A small audio frame classifier, trained from scratch.
Model: mfcc input, arch ecapa_tdnn, norm batchnorm, activation silu, depths [10], widths [192].
Training: 13800 steps, batches of 128, held-out accuracy 98%.
Rows from block 3, named by matrix and row number. Each number is 500 + 50 x the weight over the matrix's rms, rounded and kept within 0 to 999. All counts start at 0. Numbers have three digits each.
# mid00: scale 1 width-5 conv, dilation 2 (model.blocks.3.mid.0.0.weight, 48x48x5), inputs 24-47, a 5 kernel for each
mid00.16:496446483498474420459431504429532621491391447492533458466495498466502350488468464555439492518557390450533516494542437559477459473535503493461535544554550505487567506514572451540490507565457442535522512485516444454511545470495468590449629589590372517513436457454549449516551519368385535433499478512422434535460451529570511582472497540491411385518470524520464507
mid00.17:535498548454406532481506474538485377534525453546468512540511492508537556469485532549469476506559474567389485502485545482545561503481460540556445450472506475518528523553434498557472498414459571478433490502452445454452462465497563416457499510442513568410565476537539526455508448549532591558599516496514541456485532464483470441445471561492530579559514487452557535
mid00.18:525530503523537521515471463475407473534530535483547556458467566520412501532521409564554460519561491508478552467480495537548416530448485542367356465468487507542468474545544574474445456466581525537429493540448537544515503450505498431554439490508467428502486545599466518451530487479546535431540458478473499502601479541434388534494508436468510471482491608430536487
mid00.19:431503496458519442478451488511485382530476514524526561411468432529568422484547536480546541499541533479439515432526490476519568501508451516485507540458510523502582543556529513386561431439537477451514474473494503429432475592521510575427456580547483499497454446566451526538484519495521466549507567502411470475519454448503545545532491572499437488526479475584434512
mid00.20:452491463450522527542411518470465440484462470527518465452490472505470518468445569421469540485452496490499537456544430469519538509511505568517546543522501525511450419531419474492515498552502551413457453547394499466556544274473500512512406384550538462490530514519461559578467458536413454519525567597498516467458445507506567530410479473452492580507544500415447493
mid00.21:559525442427455517513410479493496494522516494508541465591470531439418535512473548414455461482576526579575507513445468448490481518455499483473529462444566528520478464512536498448459555488400431550465522490547378577566491592505506493542483469388544462397581547471467487494482480519483507463492447450479484455526560596502488434592537401512549552507480485479480528
mid00.22:509530569400410522558555525461530531466508539472468533479508531493558534435492513446459465377514535558449444455560595493502555464477538512488491464506520559508395509550471502548566464482524530469539487507418449473558438456489475513474497516476490553410528421528530540459420519518494539438498566453468472564526489502579471467393400482502404559605489575521511496
mid00.23:412498492504537460422548461391337518413525462495531538469542510541471526511579551490483472525505528534501496463611424527545525400459426563513476449542560571439402329481508528481486446536438556462484527440423547532524477432484547503485380507453436499380554543494553453516497464523452536536572512479473565502410441470558471457358562542460456536542500499482484495
mid00.24:515512523567438485482478513461418512495607476482473462565475488502517534477506527462616469464417460422509491585548546522595496552464524532505528430473539450460347511497474424475499481412456504536536452529525510505508517517511515433518537470563544473536417489392520505482491495574516522501525563449544447494507560529579517550604409567384488480395463437498571538
mid00.25:420542452481516418456513490461497594376507569465466546437526548532477383496523455326513540532496500520470501492541601530414496408475500490521461530502510537506581523469510510445528494467575406471530539500491469603434436393511387522521467401475512413464487524469489610509536475475542518455437598473451545502424441550505505478434467480468507530521512544438547485
mid00.26:509486530507499576580532491549531507453542465511470504561496498521572402527493458536419511483449539497557558549351509499519493445558499498480501496474568467447545461476469573528461521508496507549527531361464503500487566445551529555407537539413499514477483499612492462497510522476628488476444522383521497509434555476435537491436554496492433588473489496469490531
mid00.27:460443513572541503435530497441468491507443514418479420476534500511387335468559587534530471489498496463528467551501513465427515392418460523557487449502436411518444539477485440565520547450414509554413471505488510447482500552464447507496517469504518508485405472375483471464462492478414534472555527522469477518540503498539445457536591443509578454533465451523475484
mid00.28:530447561502423490526536535441453465522493486494433560498502561521502464399487488450462475546423552487456525510424532482452501470462474585503456502517393449439481514475452473558571457473552657490506442526504544522507491469577481512475558586519490459482422564534539525456542545512448545539529498431426532538566419446511526469616481477439507504564514473572468495
mid00.29:533516490533522552431496561503531570473463451528472588492513484455547507555522543422383422458408565387541530509485577484483409526441451451445469502501524512538529492483548534436493446462547471436502550548403413504524537406503509414551387426520495478582491525484552496501458469505479466576473462527535463489494349515561484506449387548522481511411529528532481475
mid00.30:483437560535476505534563427488485407493550466466263559516485477512547439492502484524496451534392523453550454542479509549581612483488479547586529512518475507525468463504379586543445484341423529510512485535549473471494538549564562532463457490554518488462511506488495419506494512456484512432523620486521492461494494519488484510544467477494452457437512327475548545
mid00.31:551456546533497470484574434488538475544468501520522512433500468527482446507497452543476507512567532443444516425496593503485417474493513503422474537491510453541540477469516481557478490484511499517572455512376515525505502489523441523581510470455486529369394482490528457477520535415621547436460524496502590444517344502519537500497476492513446505527471458547510510
mid00.32:462498410435503484545497542490520578496415467519523377454502529430463523522460478419465486504532417512494561522537451492565508533533559541526454473450544439560565481480458530495509482570449546512473548460537509459598528380529434430466550517503399542456493531522368629515540492382495464438472583531473424518354571538452520511444503488523502579423515571399482557
mid00.33:432332628429474520488561462507514575535521546492494479501500540494500513483529359565458411504486505415418560538474499509554452539486511502457430568478511450559502584461514522517511488375588538499569538578568500508503503561488475470494552616492433463341496524470536428516502452535502491563466447582494492494549386522485560620487493594480564552520519486450511512
mid00.34:491505467461472480447482548493481436554434536502489516566516539496560511472449504552386511547542527538566571449520499492530578452473498515506517581461381552497518569557528506434421409310544493537451597524464597531580511460550439530458479578542484533565380458439511511502497428541405501481467454607463478499484415512532479487552469493527502520468453569565492450
mid00.35:564605452481513493555498499473508457448439511492455544555521435404570433502541564450500439489431603584440483499514522429546586512462518476521521499465557518549474535554511477443488478297436508514519529526559400416509525458449505565514537495504402527445508498518504552497496499491492554473455463476540415472555583543524472495607494421593471508501396445549492535
mid00.36:550614528423459543501501637551456511492449521580508343497503460510469507507483520534459474499516364465512474497534428453526519568514529511538510538483532529555492500519517559489460530464476463441494535553536484533497559382488523480558451494514520429464504499568458510532475467530335432523540491657505495516449482464515456465441427526474558477472482540409514488
mid00.37:472448467369495548507477604599490563467507476478460519486515532472471453485472479552494459597403552471520559517498604462550474507499478541492455514449486460509522472475474401593463518493508467515482488461459548502515455418549531532305547448473491535523433548418545518515529516515506526484442476514365468505513433575561489500478478491502476558479522506582446458
mid00.38:507528525471502450440533531525462466462543495558594512461460496571625381536485558499463490571518605460453522398608527473520476428563469454435456555512489506562512509499528472394467407453493554563478522510530581466468523516507469545461457512469545482583512470507538541497591547462478462546472502488448543554535488481475553539479499504550404429475487446544534507
mid00.39:465495503506468510546508477476483482497507555439471519531461477488528386459484444448464500503461528472447522458457476442508531377536496497532445489475409420589638464504546502589561481529475562500513441571586569495588451496545523441545594494528551461432460442450556490478493512522489524403442587524411502496570533510530435457538500518445514539495433383518473439